config.yaml
model: "image diffusion model"
dataset: "rendered dice on a table"
train_examples: 72500
image_size: 48
horizontal_flip: true
conditioning: "none"
arch: "dit"
objective: "v"
cond_dim: 128
norm: "layernorm_no_bias"
hidden_act: "gelu"
mlp_ratio: 3
head_dim: 64
fused_qkv: true
qk_norm: false
inner_norm: false
moe: "expert_choice"
num_experts: 8
moe_every: 2
expert_mlp_ratio: 0.25
experts_per_token: 1
shared_expert: false
patch_size: [8, 8]
layers: 12
width: 192
positions: "rope"
optimizer: "soap"
beta2: 0.999
learning_rate: 0.0034
beta1: 0.95
shampoo_beta: 0.999
eps: 1e-08
precondition_frequency: 50
max_precond_dim: 1024
one_sided: true
adamw_lr_other_params: 0.0021
gradient_centralization: true
max_steps: 10400
batch_size: 64
epochs: 9.2
lr_schedule: "cosine"
final_lr_fraction: 0.05
warmup_steps: 1040
weight_decay: 0.04
adamw_weight_decay_other_params: 0.05
Rows from block 2, named by matrix and row number. Each number is 128 + 24 x the weight over its row's rms, rounded and kept within 0 to 255. All counts start at 0. Numbers have three digits each. After the name is the row's rms in percent of the matrix's.
# ada: adaLN modulation (shift, scale and gate of each sublayer stacked) (model.blocks.2.ada.weight, 1152x128), inputs 0-127
ada.839 141:119118088103136108126084144140101145123158124151142163152134138127098126135102110138158140127147174112098179112149112110074108145122084129112127135116141129141169124146137135144100137102179094117165135097112148166153135165123149125133055180125094151115109144102133146132153057125126105139118149103125111105115141136155082180166137139137130119118107142109157125113098117152120106117130
ada.840 153:131110127113108141156141141107126101142135130167148147115137162113165176118160090150113116120132140151106130116123148145081155110139099115145132133096179145128147103124117160181145136144111051106146140129127141147139113106113171147147047090100120144140111119103118133117129104146118126136061176136141121154085160134131080166130138138108119134123091133109110135119136101153119106142136
ada.841 173:112098088110108118127140121097117133172119132167123132128134123094130140137082154118151126103133170126097138123114134141136138134125124099116127127067130152151175125123143179143158150109158119114159131122115183174162122158119090141118074136129111143140115132103131131103163134141138103147105153106148067147141177126139039139171124124109117100113093137123132110131140136157129096107138
ada.842 138:117119085127094126143186148144129114126137128156112166116134126100172160130130153098067111103127151169130124118116116143100141140127115140129103153125143072140170130116135154140150158096117153093146142136122152137171107123146182114105130136160099150119119163104143133122140088149138141169084156127130085121100130116152089124101120112084096115132126147081131128089136081172136121110145
ada.843 128:117140079130146122145078146145125156107139148128163138144166148147138120162136111117111144144139149144109103132123118121127130160171150113114183105160070079086133145119112135098127162107114166140154136157125077152138109154137108163159142089113163118185125109141104105122160137106153118146145150108126146132148124096163156145142115131116136125193149136131197123154143132112126122135112
ada.844 131:128111108147116080142095140124151120090112140140136162130135146110068159142098092127166164108152152144081135091122113105090175115142114132130163142094154177115157139153144135149155153113130110123150118110138122144138127125121123127103075138182132114145114138136159140152127126155138131034075156118139091115116150111133087147103136141104121115137148122160095141144132143129126137150132
ada.845 144:132106099127123179130117138068141170118113104136136118146146109155114108141133167107108101137173142110095173128117124112126148123162111133113111112134090139145119103093138138084094108150099156148134123111190142105163153139139107137144112106102137108151116167108124143139166134120101091112100164148149160124067104159084108141102127133096132138121133169100173115102134099111152161124140
ada.846 147:133113113117094110145127126104143094099143164172137165086141137104134148119126148137122125109134167141093135116100117119071123112133086104125128117103134142130181109117158172128122160118154057090141153148109148163169139147117128129125095153154134134117154133095125143091128124138095139116090172139156074141142141132133075130174133134155124136125108156123126089107130160174128089120125
ada.847 120:110121098117112111129157130125125109153178122184130158115129139114147153151113128106094119093139156135123170113097106133135131100131115103130114140094138128136141118121145164143153156103146090111164142174087160144130133160110113145123071140166135166141140158111116153104175092140133142121093153120135082140139138141137041121133126118120113133154106140129132130108099100171133099087080
ada.848 141:118106115130108172102140137128144138136151142159130166115129149117120150136105097104114096123160153125146122121108084134107137092130105109157117126137101131144135143125140154143140153109138061114182092108123171166153131153144181132081049145156107107136132164087108129099152132151109137094081151108158077145138131167134086116100150147100131125119111145144110134137118133115132151134147
ada.849 096:158087089133121141127152172129141128150140103161160152143143114116147140156162084130125168173169121138111164117103108132099113107120125089099145145118154137102116123120150112150121140104091146127179141134147136122151111184135154075128126134115130142161076102091143152101150126122153157075095175165121163136124145110109141090112097098102109132150126111114125113156131135116112142089120
ada.850 204:102109100131102134154105128117129095118156123183137163136130141111181138133109120109125148115136152123057164098103139128139122132125100101123123145085128138132161137108130168148142152111151060107135168152102142162153113122113182130100075129169107164132144129143139100118159115147104135134096159122131105131156161134121055138138126117126098121153112144131107119090122120163130105152129
ada.851 154:116115112143097100142061135137144104098156127143174116121127142092130120117140165128081150151158147099102101109146141095172151134138200140145146130079157153111134118127144142119103113132118140131135158136138140147137123132103058120144118121123133136113142120148148093139115133126127138156186149145142059150133134121105119121093102147124088125185111144160144113098104113125139152092138
ada.852 205:104118124125120088138174131092131097132167130156143167098142143116089160131127145118123110109142184134122134130107114116120113168112120118141117144086150149130146115117141165149142159102128098113151162076111169156146112151116129143115074135155104146119095131115137121099178098153114138101108149107133115129125155145150057142184120118136098128120113150098130118118110078195130115143129
ada.853 114:154118134152115125166116144132168081110144130139173153111136155103142150149096092132136113139136154140119132116146128138145150107161146126187117159060136144109144099129121168154127161135105113127144154099133134118142115117125082147127077148077111143149088119134122118125095111159114134099106154164168079113127134143135129156185128139146112134122101143105090089101113148130133113172084
ada.854 132:110134102133103090155133118100140061123131151176167132135114145113162153143123170116125141157154134117134100116128134119089147099167126108108177134177139139088146124117149138159113106123168116146156125137138119127151142133120180104128095119127165132137109141155110102111125104127117106096097133165160074129143154137152137123127133130092080129146098165150129115087124063160141107100127
ada.855 148:121110098114115069160138120102132110108151151164170140139141145098138133123085078082141101135161161131154117118112128120119122121128153132124137134081158131145159126090149170157156144107148126116164105107121166165121132148142147116130133136141084136134157140107142107118175098142100131078111164132150073177138149138130075143140128134115123101144082147111136118148121147140107123106079
ada.856 168:102134092151180135127104128109136114148146125127113117139145107159145081129132149132131121139108123100124132157132118106149135119146161135090132111188151103119093132127159150080106118153109169145122156104169119155123107118157088137125187087090095118149070134059137123157121114106111140094098136137133114096127108122142174140113114143134130140169157129113158158122136148133120148084159
ada.857 133:112105126148089172165096151105131151117163126139130146121125133109118157133110112128125092134139162146163116132105141117117146106126190128154121147062143121116154123152120172141154153114105057118149138164138129155099149105129069135109076142121128151128111109068138134112125091150109126181109170131156104157114141148147101133143133117134080136120085147141113114123119155135111141127142
ada.858 105:121114115128101086183108134134124079100163148168139105107123128122148152150162110128104137139122133120139122121159197122108162127138116098136174118109190116084151140140115135108108139104161115132156170147133169151138142133131087102113146103125126109139136144113158105108117101148100131092078138124139054128118150095138127135141127123134154139101104130147139104146112086139129130073153
ada.859 133:109113119117120102118126129104136133138125117173114150122132143118166164133129075137124123109146168152113126121129096141078129150144106114144122138108115157131161143127138122156118170136103063117155125140123149190161127167114145141105085140090115153144100121049129137119145117149095125119108161122140102123137142146143082132157142135031148137130116131109150135149115127149097115131157
ada.860 155:114135102150112122147171156135135082124165148147170102112149139123098123124100122102096138168135121133088120116101156124109130085157133107126188133081140147134133148117145161159095102145130106094156112110145082127130102119147138137123115121136125133170099116093098105108125076119142162087099165164138122105161149131141152131156130135093140139141122204152124145076128120103131121129139
ada.861 122:144106155139136086127098153145121107123117174152135130137129140081110145140084099130113082131138155150076086149154133130112151124135170137128154127140134143100128150167129115150087135125158120134149159171119165153121104139152107120100122160112141106108126150118161137184159098125126116104147131110087109144141095106151140092105142143068177132104089138109152129078164118153136110116142
ada.862 148:132142113111123137141164165081136114167147132162111158133138114107129129128181151136128117091123147124123156117112099152131098145104087142124117129126142118120180138137157106106130169103123085148136130101120165161169142127138088150115065144136111122133069156109142150140165101143106106160039152113119083121143134127165101141135120130138116144128070132121119135138136153119113109105127
ada.863 130:104123114146115136126083115073161091123134132147142113119121131112166127160145155132107116139161150159134131135102106087057159132139113135145119130074148110140150141153155151131102138136097166093176147077147141122125109113137126076101128128149122134129086147082138132151126169161129120159071153129165136114102150128136110130145122133153137088131109136120081130119137076148131140155148
ada.864 132:133112119139061091118174126103163088117153143154130183129150127104126138137125156125132128143138151144077130169108121133127133115131155105119125121084128121140106121110144157158138173090100107117161120148120145134147156142144138143117067142106091116147096103119128139109153134130117140069139154135144067120124158121133085138159126126145133133157126114116112124063144083142182148123139
ada.865 142:097092096112139155121077154139112145116133140137154155113133123164097123133149157082092133142158151124123143073107086137147108113131181146146141114148117125117128098122131081112122150132132157148138127108129104122148117146110112127110175162178144117151119157181112133130172160110125157123111106127103133125134040133126104154106101108090117135143141136144164136150141081168139125117135
ada.866 161:132086126136132103128079177106146142115115118099151127121123146102165103138172090135142094162166092132082135143109112101068123122157114105099126128131174126126106141118128140126123113155141146158108143126183116093126116129145149098125138131088162123153139144085143102114109133120102130159108129151149113174127159106096167130115116144157073179174161132133146140108155130141109141124109
ada.867 166:116122094145138135096106143127133117119133146152157154136165108172154097139159162125112132157150110113091097104123097119157119109119124121106147137133144148116125114129132087097104120111160155139149154126124106109148087156123065131121173122136157114127146114130116065112157169090132152072170153163156119082122132120133180149149123174150114121166133139102124104133121101100128167092130
ada.868 150:130092091142091140122123127090138101146169106163097161107145128102181144133096178108131117115151145125067172113092117145074136119105112122139121152062135167152159117128154156157100154116121092112145104115137158173145093129128161105109107149150138127147166116138106121107164137128142124139106164136143058126152119113139118129119129155117127148133117137086101138142128117122131131130134
ada.869 130:117130131140111116151138103094152052140140136161123164119125142101124172110084132156123097107138170140101113103137120116118133151151140116162115164114136160130156130154110159161118139123131086114152147076117154169152133150114143129106092140129115123124101170096132114127124122172112118165140163115166112154106151108165077125134115128083102106116098147105116130081111082172124134137142
ada.870 112:122129118109139102122093160114116129136114138158153134136132147099118158131153116127131122107150162114098127106123124121039142115122126159158123129090125139136166131114139130149125136128111117126156139172128142165159140138135185117142058142121153120128135120073122140112146115123080147064076135135148079133134174145152073136088111122115142140142101143131139144092142145166109148107150
ada.871 120:129093106139103126141168126149123101125144123150148132131127124105133146142093143133100088141142149149106105126120126120109134110144111148125126137126116187124166141116130168118138142133125073123161137176144126180144106144135186114103091147112101145169062122049110136135129081113146148127109170173141089105127102122155127148121153136111129148147129151101140096089112141146141120116083
ada.872 204:124088105128109114123151119120132133143174136148136157094141157108150143131119096078111095132142147143087175116114124134189124116124102089138094137093130093135167104090145171152168152122121152110137144148139151129123114153119111108102121149152103179120107113166107163115143115133113157118064157139156104147122169125125060112142104124165124140137128160096139111110096137154132120121126
ada.873 122:129089110147139090163169122106131055096140115135119115088137105156084128101165129137144141146135099132104106097143127105141155105147102131113127153103185172129143172140127154139070113126138162136118159162160090136136127100126129116112156118159196124134117133161126087139108097128130161128148143152143119153113177105098155124136113121100121137138108145100120147117120140113134170115144
ada.874 133:108118144120129120169142126098181089103108095162151147112109150130143180143105098168105125103136163143123123110148146144117152120104103137133133131095144109120152130126128147135113146138123081139181122116124184135134083131149137124093080113094117154125120155184130104139129101136113109145068135121190108111131179157150072140121099116169118120127131130106136117145109136106120137130093
ada.875 116:159124100141125124153141144084147080128109121168147125098119148124083160151101080097100118140134116145090140093103132103111144088169154134159140119115136132126116138135160161131149102144161085141142155130169088162129097107122113087092140133092109091147072134118136122132132117113154153123143170138154070129135141130147150134135144133101139097122148134117110130062148131164158139131134
ada.876 164:106078097126159096163094122124133171124094109135123117122172152160075085126170087123152124146121079115144134139118114128146122137139140145098150117132185129102114161123146098082085112138136157147177105176134137139121121139112114140147155130140181101126128110118110107108168165120122119135136091101109124126131155078083128105147096142089122165127129113121140102146148124117144145114138
ada.877 196:083114108134100159128180111103133111153118135165084158116128130123162148134119133102097124112161163116098170145124122130152128118133124103130101128087135139129154136134146175146166145128131075113152129113130144146128112140124131111132065137198110112116086148125112127093152105158123121131064157108158121132123155132133073135185148122179114128144118146092126117145104102147122116117130
ada.878 136:157097156146129089139123148136135061142150144124132135104112140118074139147104072128096123163150144125127128118101138105082150127133162132144165137066187121121146114092131157148110121136138151121139112122167098106123117104146084104101126118103136118164072133076136127145135111123163126122127169125160120112125157121137178145144132126145138116114090142115131162152112155172150147103133
ada.879 184:127106119137121152130133128113149119134134072160124151106133130112171145116106158111156133133148175137115111105110099120099129117145113122143119138102134144142138096131133172153148172139117069099157113160100145139154113163137096141115063129155118120151139172088167133113150114148128066189129157118168071113107163123140077114136125122126122131125114154090113115102105119152102136134146
ada.880 178:107128102124100120137136103106137124127181090176156166123144135090123142116137126118163138105137183120086170115091109133125128111127140103139113128107099131141177138099118182146174162108131113097156156135100157153162113141118091138109109143175119124122150137108113164098146114140100137136106153118146100159138154139120035128165134111122105136144098149139116111124122134130118091110120
ada.881 209:111119142145155123123111120120118124115104156112149151146130075155112097145148089130096129133127104117127112129149109133166170125103163142117160132153171082136103154152118101116105137122124156135123157116126166088135116132152162141129182106120156148138118129057139083148106120128133113114135054109095154114112110119121177103127076124114132102182145160150140141097154113131132165121126
ada.882 187:096116106110098097149120139118128069150104133180114142133139117103144140159124154128128118078133160129101104108106144137083120124107163141125138142079157163147182151136128141160129162102144116118143141120098155166150130149130131127116115108166146142138115121146134148124152108149115118118119130109137077153158183111142051120193130147075111119108132115123120124080132117149123122129101
ada.883 156:136093121114098112148151161161133101152114125160086136112153160098095147116109145088148107111146172132122123120123113128115141124148135119141147127081151126135191136085147171167159138125110107113148130159112164153151092124120097110133093107119111147129119151150138114139155093139101124147095146138162049139133152119158078140136147151112131120127080163113154098121111092139143123099102
ada.884 135:149103100130081128146156121068130102141156095142144146098141114131177154130117125105125112143130138162095104099114145117085150115147093117134127138097108126147127128129148151135175156173101092101145129140120142181135092110142144112124075175119135160164113127108136140143142087137129145132099164177125063128110115125150071158152134159127119136117106164115118099130126101132125115133144
ada.885 110:124119127120094106142186142080131136132145141146161163095135152122185096127145099120115125141158171121055120097125121128093121117124095074086135114111183125133183112117139136133123160110131117120134139158141141163145123149118171115144092112164122162139102132094115133118141096128105156134101170129137119133096162136129100108160111118115145142144119153150155111107149124159119078130123
ada.886 186:137117104124116140152151121139131096132145149151122129113104118090169143119101122103097142113137137147088095119096141104162137098154092108156155127040136126118177165118140158166182144129108128097161130141120139143131126127130138133099103127144094115159083140113116106128123117133114155196134155141156108116162175140129086123144107131085128120130127142112127124061130163149145132150118
ada.887 128:169122167138129119159117121110161058119124103132090136095117129122160136126069103108132109134145139145171091117117124125043155108140167130164170158087175126116159132145141144160136124140108138130138103078148143142107111109154119130132112140127137138125130150138130122139121116161136145147090174143173090139103118104160143162087125131139150127128107112099093105113111114122115157140120
ada.888 108:138128113138102134125157159107155131116168157161113143099125133114151150159120150105107128107143137140124137051116125116097142087147133103144166147102154127148169114110148156146126126099150067122181131136136134173140121143143093126109103145093116110149106125107156109109149115134100111098062178139169127142138149154132103131098149137077089142130101137111149108149134136080123144119113
ada.889 133:128125098110085129128124152103139145129161154148128159107157139100151152118126105111114127124131178158127146128120160121111138145130116110159108142062125138125156130138132167122121152145120086129138134123110149157192139137121134140093077136118076163142156098095150133135138123143128113085036146131141066134136156139159075140151136126102113112115090158123120118112109146139147148117132
ada.890 129:078106123137150140162102130119177124118102137118133121102121123154105170132157087127128161081104094150122136104119103123134162123163119110120173113118191137166109118162117145120082131146081138144149137111166151106130108098137117128126111124107120154124150131099118122098145105151115105085115089152128106158123164105142118131086127112103160189131170150101129104161092152133119115129157
ada.891 185:125108097129109154121128121148126129113096142150103171099145141090121125125142116099118123122139167128101164128125107125100118132120125123127097147102146165132160116127148153147174156106117089106135135120109163141180089124131139136120056158198085132115095103127142142135151078138123127153094155120142088126109170148132069142163125126155124134115095138098159113130101166167147132136115
ada.892 185:104115093126120105142109132155120150133097168164112156124131148123191144131141139131134103099149166133061133109112111142125115126123119118136115148068135114150141130134138167143130156095108114112153127086115150139168143137116143139114103124136136166148075158134122111103161127155147148101078152120127114151143147141128033099179123106086120111131132126155134153100125134164111134116108
ada.893 162:149112123137090069159153136110159070149121107153165123142127141097085141130100080074141121122149136116119147122120156105099139109153079136140156140107139112123147135081138146161136101115151158123149148128141104130131121107131129125101122121173124119164139162114118143118118136106154149057141161167184096108147140130107108165119133136108127114138151137152116135073140137160137154115092
ada.894 158:095116132130153153155124149106138164100143160137081131109138130156056137119135092130107142153114106150177099132129161099071136109150160121172125110129145090103122159167149127078123097098134060130118162142140117134103121098119119148107111141124167115140141086116127112150089133133131143132125108139123138126135107137172149151083114113127164151132106147139123143081140171118148111137146
ada.895 126:116143088123102183160149127112126134148115081155134136128129156094160139137124099088136132113139150124095146127106122135126128109142145109130097127114147122141139086140118176147168150110105071111146127129096159138186111130137094131129047147114114132122092128167154117089147140145108127144121143118145124148110140120139087120145141137127095144138147162098184086113118145146136115071165
ada.896 150:155131147139094130122104139120155136140138125116148103118116118146084164142151127097108110163124092122134160088106157106106143090167103133145151117127172160113130127073130165138074110176138125110117121132134070110154160143111138103118142124163148078158089132117130123143192135125137106128141142159138106165129177173102154099149120121113092153109123169123147109118130132101124108105127
ada.897 113:120102107120110153149113125158141100132146101150146139117121123132186168123110097096081125097132147149093099102124149129103159114151109113165117143160154106166129131159168153173160154134140059115139139160121121164109132141125144117115098154126101162163111126101144163107110099160106129085081159131142084136105161114152087120156132128123091116117132140123122102158091125147114122141141
ada.898 136:124129110122104108140121117153124144145115109154134159113143141094124152105096122095117116114135162135103157150130128132092154131136106116116142135106126153135134108137149183146112139116132052124158117183130152178140110149106182117116030158139105124143125136102134125112152087158122116145106153112150067115147150132141078132176127138119112129131115147144140117102120095166142115116148
ada.899 172:146141117157102157129155151077150085139139099138132122137120130121121130138110068084139134116134113104103124147102148118100149111146102138142156120135145090129120114107166144143141117150136102112145111152152113150105071129140129093102088138121116112156144139119120120140121082113170180142079151159150149106120152156125143192094124150134130121110129137169086147055136114155130155122101
ada.900 149:111106101129100126143155114071126123108140134157146159100140130109130154125122114099104077121131157147124118142104123146124130115118124105142094152099158142146174098118146180158166142122146085122139117128141148152158123113118213119124068145128113147118128112097139103102148107153097129121080152133153095148121176151137059144152134127126106139149107154109159127140105119157140109141106
ada.901 152:120107112115124154138147125106148127153124134189159151107145125122146169141141091127121130090124166133116130124126130124140112111113106120140123128090110141138153107085141171174155161124139051101142145138104175163141114140112117137113085144151136134125142159112128145098131115144107129120081175121164087153102132153120063144176133138122114113119079141104128075114104130157113106136151
ada.902 191:121096112125107111119120102141142114127144136166123157112129157096136157122117125113142132130157187144066122145108117139112130142127138104143124126064123162136170091104127168147126148109141104108145124155119162164139105147108085124103066131114092139112111140108132158123147101159134132146133169137151101128128146180147069133167149123122121141138108144051104113159118138161122099128121
ada.903 179:103138107110115160147176122070121069125148113160096127086141142113168161118144094119141107118121144132135130149094119129091134109133123108149139136069137140132158130086137180160158119132136067105131163149121129153151115125113145137123122161136134152114141094166115127107142097131138127144101167143153113165146157157118070133146120126106133134148109180113106106138081100141102101141136
ada.904 173:121123094118098136133204108137147085131134122163127160115125133092136167131127110110101119114145155151115128146105124125159135112126116130139117137071137142143163129129141169159146144114129073123155124123112175161145114118131167129107067137124099133133090136120131138117156083164112105155117164118168063142130141142131070145149141133131120117129093137128106074124095115160135140157103
ada.905 146:162105112147114147139145108121140110117122133146105157093125146092153147140068131101101090133147156134111158119135137125070131138122154122150110153105138144136158126133142179157143145121170076123162119152119166155153097113139123102096054149139089172139130131165137135126138134131109112104121141108172054126109138113146109096144121110168111125125095148094105104142108141146133129143138
ada.906 146:101122122128111111176125128163146138146148121193139144137139121085146153129080130158126134121133181151084120114104105126106136113140070117116154130116145097112152138101150149150149147130121072118157123134103175172158105149141142112112106136116123124150106160092119171148130086161100116153092161127142100136145152109145075156146134138069100120125140137124121128120098099115134126103157
ada.907 116:127135115127116122169160153123127110139166143166122102086134113139125168136141101113148105103114153152112130087082116110072109088148168101148141132140157125099129092127118136152115122145152127124140135156148140167147134179092101124123097111131158115119117136070148122118157130133114160055107150140165114184118149124141073136136137094111132155138119140112149164118110118122094104107162
ada.908 146:152119115136126092137157123132167073140093121153140145114129140104130156120092158107076100140164131147161130127111128095095145120154117158178133125073152161150111111122158159128096138125137136116148116099156156120115128124111153131113135141139141139160039146092093142148112112150147154131127145153176096132122120109122133168096111115122116134152118177113081108108108094136126164123137
ada.909 144:115132117139137139129120161108134119113125140092111107139155091129076083120112095140114134139124135148117121109157109116114116141121114166088147145125183130125141121186110092082118120142124171174147132078163144119129136128147164142142115162061138123112149133079165141188144121119134076102138114119120136121104163117154178132095116148134155126143133101122158130136149132091144168116115
ada.910 158:158118139155094077168115139107179090083111168127164125091134143132077127107105108129143102153157134157140116088137141110083153115161165107144133120105152136116146121126140142152097112107135114117145113098138111097126123099148151115107074160149151134146176124143114141143107104116127152093148182177167083099120142138157147126123123147125135119135130143135090130079128122104131135151105
ada.911 131:114090102121096166140175133123101077122156131129147120088120125113151123136112137096143106125167127138102143143111164128159130117155058138130151103130134099128140117105164154157127114115096092145151156107159123163157119131129130111104092158178094130153119139063138136108127097111174182145129157142136108134137128157117100116129159136070114127135144134135124134119138157180101130101128
ada.912 157:125122098134126138129100134119114096133121161167134149163139125115123173145107093142107146124130167136113173141079113127120128121123064137187118157103095157124136128139143151136117161143114102133133127148117132174151120120117152134066075124120139135161094126093125130129132094167130103089131153128122105148116137124138065150159162120111120103113112167136119114084101139193142101111139
ada.913 152:145105116131144093119107116095163142126138111151146169101119155114135162122140164108098106114123134156107124124126125136096133120148151139158112153071142145118131109108147182148190167146105071135151150101121167154131133123126171118108047132097117163133137121124116180105128119157105110132079147124147096122118143146144081145107133090138095126105095141106117101143133147151123135134136
ada.914 133:131122141135113088153099111111157108129142124161152156098116150108101168137101146125115105099137130169113120082114128124127151118137115135156136161101141158122190148105149148163124137148130130129142139130115168119122122119142151111117075122153138152126161177075100143114142083164139147138108145116154072115141158128133071167113120123099095119115080129116119104084120103167119120091097
ada.915 154:101111103129119126149107135064126128121154142170115168107147139118150179136123138132127154097134154130085106093111111148145131119122073122151105128091116117120119140116143183136137158122129073111144153176083150152145112129094151131127095146175132143144100149123122157094162101152131122133086139109136086164133143150127064126137109132138086143145099145142115124148115111159135100124165
ada.916 146:133111099136104142149151147062171110122171154160120135079145152095146128162160098128115141126133157141117171136133140161116120095121104101141116145071121155151132124099122153120120117147134059127130148132131113119156151121090088134118068136122145125155139123150107123095111101149148081157122156132150126151105135126136052151133154138166130114119095157134131123118098158116145135115120
ada.917 235:110128101128104110138132126133137112113125141187128161117135140108113149128127143138104137101146177126093137141110092116135131131138082112116107138098132123136164137126136151148154170105165094111158136148110155162148110169133127139093072132169116138154108161150097133100168088139108131121083165115149107145159145119132024124184139131107115128132123138135122106135114095148131110122109
ada.918 146:107120134119130096137105129111137107173126153172153147112130157109188158131119118114113102102145161145116176106112107126126118142130116113145107135086128158159158127109154180139134159130134083103156116128114148148151139136131103109127072139152109157125091121122134153107156105145101158125053149132129083119139145148121066111175127138109107140140099140097137134117108182159124114105116
ada.919 163:105118109120105110129159145115137102102124153164142137093122150102159133135148132114102132116133170136115167097148109134127126150132065118138114120080150129149158151131154152174149159129122107112147128084114157139153103152144109123106066134142110115137126126084095135089139102150135129104090150139170072155146148166122055134186159121137126117135101118150126100114131110133150132119160
ada.920 190:158107113131126119126067157135139075140116147144135091109116131139131095150129093115120118194154139112125157141112111109144139117121148143095142096098100111108104073103109102128109117154134168108149130133196106122122160111146148114133147112107134131167081146094124112135120148110142136157137103154155122100137120128130184128095091170163152163183148153110141120111134146113143153127106
ada.921 141:119105129149153120144142111114134103171118100142107151117140135117175131128140111146165106130134144167116082096093124128144161097164081126131148119096147151120135106098080142105155146127172103162133156182114174148153106117106115139108136118107131150117118145046139169133131100155121135083133158138116122161140164134107086133093136116110170126124104129106133098136137105143103118091146
ada.922 116:119139112128127156142111131119151131112172143150107161077157125122162155127116067133107156115130162147103133082145124105144154152126102161136125142137147135137158129127138147116104140122133060127156136092126159134162146134131063123115070128125113137128118159137131104126147115155108113085065147105151107127119117121123081133132170120096096137128114160113142117194117142169134123093148
ada.923 220:138131132155146137118100164117140131117108174106127106131125097112102079149182140111101094138153118114106117132156129098146137128116133150090143132148162127114099133143093099109092133105104163177133145124160134110126091105145118109144148136067124093142115129128165113185119125096140110109150097124153150083125119118121201128104108162127123123160144111154157143120139153127138195120098
ada.924 158:111144099146087107150190135119159074136139121155113143093113130116161153139112128105139115141163156152100058148097094122053137140122137103123101121102144138140152120123122155161181131112122087123157142113143122160127114118111124122110126131131080130153126142147097103116149109141139140105124168124139095104128170120124108135131153105162120111140142170126100096145105167159150157105105
ada.925 169:141090151144094055148185154131152082111108135155152147107133148138097148137158108121087125149157123129088173149101153118117136101142103120161160139109163099132130136098152144146146128140117147122150135133156137122112138114120120121111085127086128142143088121093121067130126117124131172204124152172174105150120140147121146143110134137108114106137109150099107098118121124124136109151134
ada.926 176:123130105168134130133137117184125076110113155109173103123120092157133125166151145083110163141152103124150099150130144091096142098125126139118132137119162139157118099150114126150131128128095207141146123068192119152148134115158106121121155095104155112144095119128126124158147116121135139128126086129150112122111108116143187118083131129125118122163145122136124178134149157123137158097120
ada.927 168:128096095126094127150174121103134095119134129146150133105130133097102159115094108117076157112138156145062149131148125125134147121139107127153111135091132139128138150177138169142140161112126119120149157120130150164155096137111097112106087162163105173113123122102131126135149088135122141160066165128153098131107162142123065173158137120121108111113088156140147110141111141153126115119153
ada.928 108:139112117142154083124124129075151143126147134163153118131128138142099180154113105153136151102137162138095145104109158150096145120166075141183126135123108168148151126094125172140095143122134131114153171111123127138132143137117117096110096109053167119132097146107095108105112105152145099089097139141131089137162143111141097120111132125112102107139137163141156153122115144153128122085158
ada.929 131:109099077118114163139157152132138144129132131160149148109135149116178141145132130086139125113150191149185143127134110120064130139114077133148136127115140149112148086139134131119119154123139061116170112112131140154147098150141101131117104141116136100141120122083145149130146105157118114116058170132134146124116140151159112160160110115097117124116107114111157162119087086134107110120140
ada.930 159:129113153119126113124128140133156139137131120173145152115128129106152151141109084134136118094130168146140109135138101135109151117109082130164125133032139121147161162106150173168120142122133110128152109113114132148132125112143161122102064142151145149155140122094112143122150122144113165072086156108154141137097155150154075130152119121121113120104060140098123133119121105171122134109129
ada.931 172:144132162129119046151093150124162117107106144150124135124129145122134165125110136123096107126136144150119131129140124125083152117128138131198141132079168122129159119104144166169145128130105107126144117090154139101143115104157096120111105133087139162145076145162133136155110146149120129171134169154192113147129166117152112144127134141122099112103106139137084119098129091150156160130117
ada.932 154:111130107125122103127150121109136136158160092151107155118134150123096150129105122137129126114138173120133120147119115151191152095129116122127102110094116118140139128102142179172124117111141070104163129161119116144143130134152166126140073157150112136136108165085129119085128102141117136129071180123144098143102143163149081122161159141100103106148095139109123084132124091179114122112136
ada.933 140:111126130109131117136168148096151091141130153171127159116134124119140145123116137107095100087147168134099152100108110126135139149124107123155137137075153107142198121114130154151134142141119102120157157134107160147162120133139125129107067146158122154141098135088121150124152095141139121095070146109136105157137156135160027135128133133124126126105124137123127126095120092178124118120134
ada.934 120:124110110119116152125151122129124069131116142164113169104173131112152150135154119116141114094164158144107115114115107103089150135125112120129113147092132096127150122139131163155158152111133090112142144124115176177145098148127120189114074139128101141126118129120151150128159091151110137119076150131140092164126133126122073145171124124096114128133127147114104095182108088179112124144112
ada.935 149:119113070153120134178093140126128158140154119127117118116103142126074128135161113083159127167125114114124170133145126137134125121146118101132154137156154081133080130129133125109111135098102139170142147159136147097149148115146143112134113113076157108163116148136162096082127177136132176083162147086129150161129116119108173142084111109145137129122118139183140143138119099134132141090125
ada.936 169:108106117120113145151198131122126096134139120190129162118137138102124157128088135104124111103147181126089119092112099125125115134115115111129117139099146124145163126129159184150149166116140083109145132135111173172155100151122140126118061152152100141137129123107116139105162118144125143138076158113133107137128154135138045124145132146130120114115104150106096125144097105146121121129157
ada.937 142:157133139155118062156136149128184126113167116136149137094137165115089142122115121103115150161146117157081154125127139109064146117172140116151167137095155140113132142120140146161086094121129111116161130136143103105142108088155133115111080149072125095129106154148130110148120116121138126122124168156173096102124148119146173152104140140122125130114121162147091109087118109120140141153131
ada.938 137:143075064142090132124151128117149108073080146160142129101137135151161152152141097105139137153146139125170163123119148109132130080137155127140134128078139137139135101123167140143073126124182112097134129144117090141133123127107094106113065113153155144149089152130131128123121124139141142110087159152176093163146135107105138160139112127137123132117117161130090141133155119097112116108143
ada.939 117:117143103160113134128070148102094111134163140149159137100126143138070092136131076144127152150143143150135166096111074139164095138124141137134151128083120151153108163130121133150119166132120124124178114124088125156161087148107126115125141121115159130131111160156122091114129138125125140130104135149093139131135127135119146098127108134045116153157101184152131130112113090149147128090132
ada.940 156:151108112141148159109149136101121098117117128149138157113134145117197150144126100090129086154127140122132134087131123134105106106135133122130135142130115107182132084100177147166144120130138048082161115128159135147130113112109125089099116140116104142143096097150136144116144111129106112131102171138167084152103148171125126146176140137122104149105106164113150097167141142107112125153103
ada.941 182:098125104121136125126089147078132130131173110163121142117148132104204136133158147082141111115132154131122151098121118139151120137128076131140105128049127117143171124131139164160130138120145049112139134092110140123146121152126172167107104135151103129139136117114118116129160076157114125162093159132137114133109142139138060147142129136153116130133101143123137110137113149158114133151112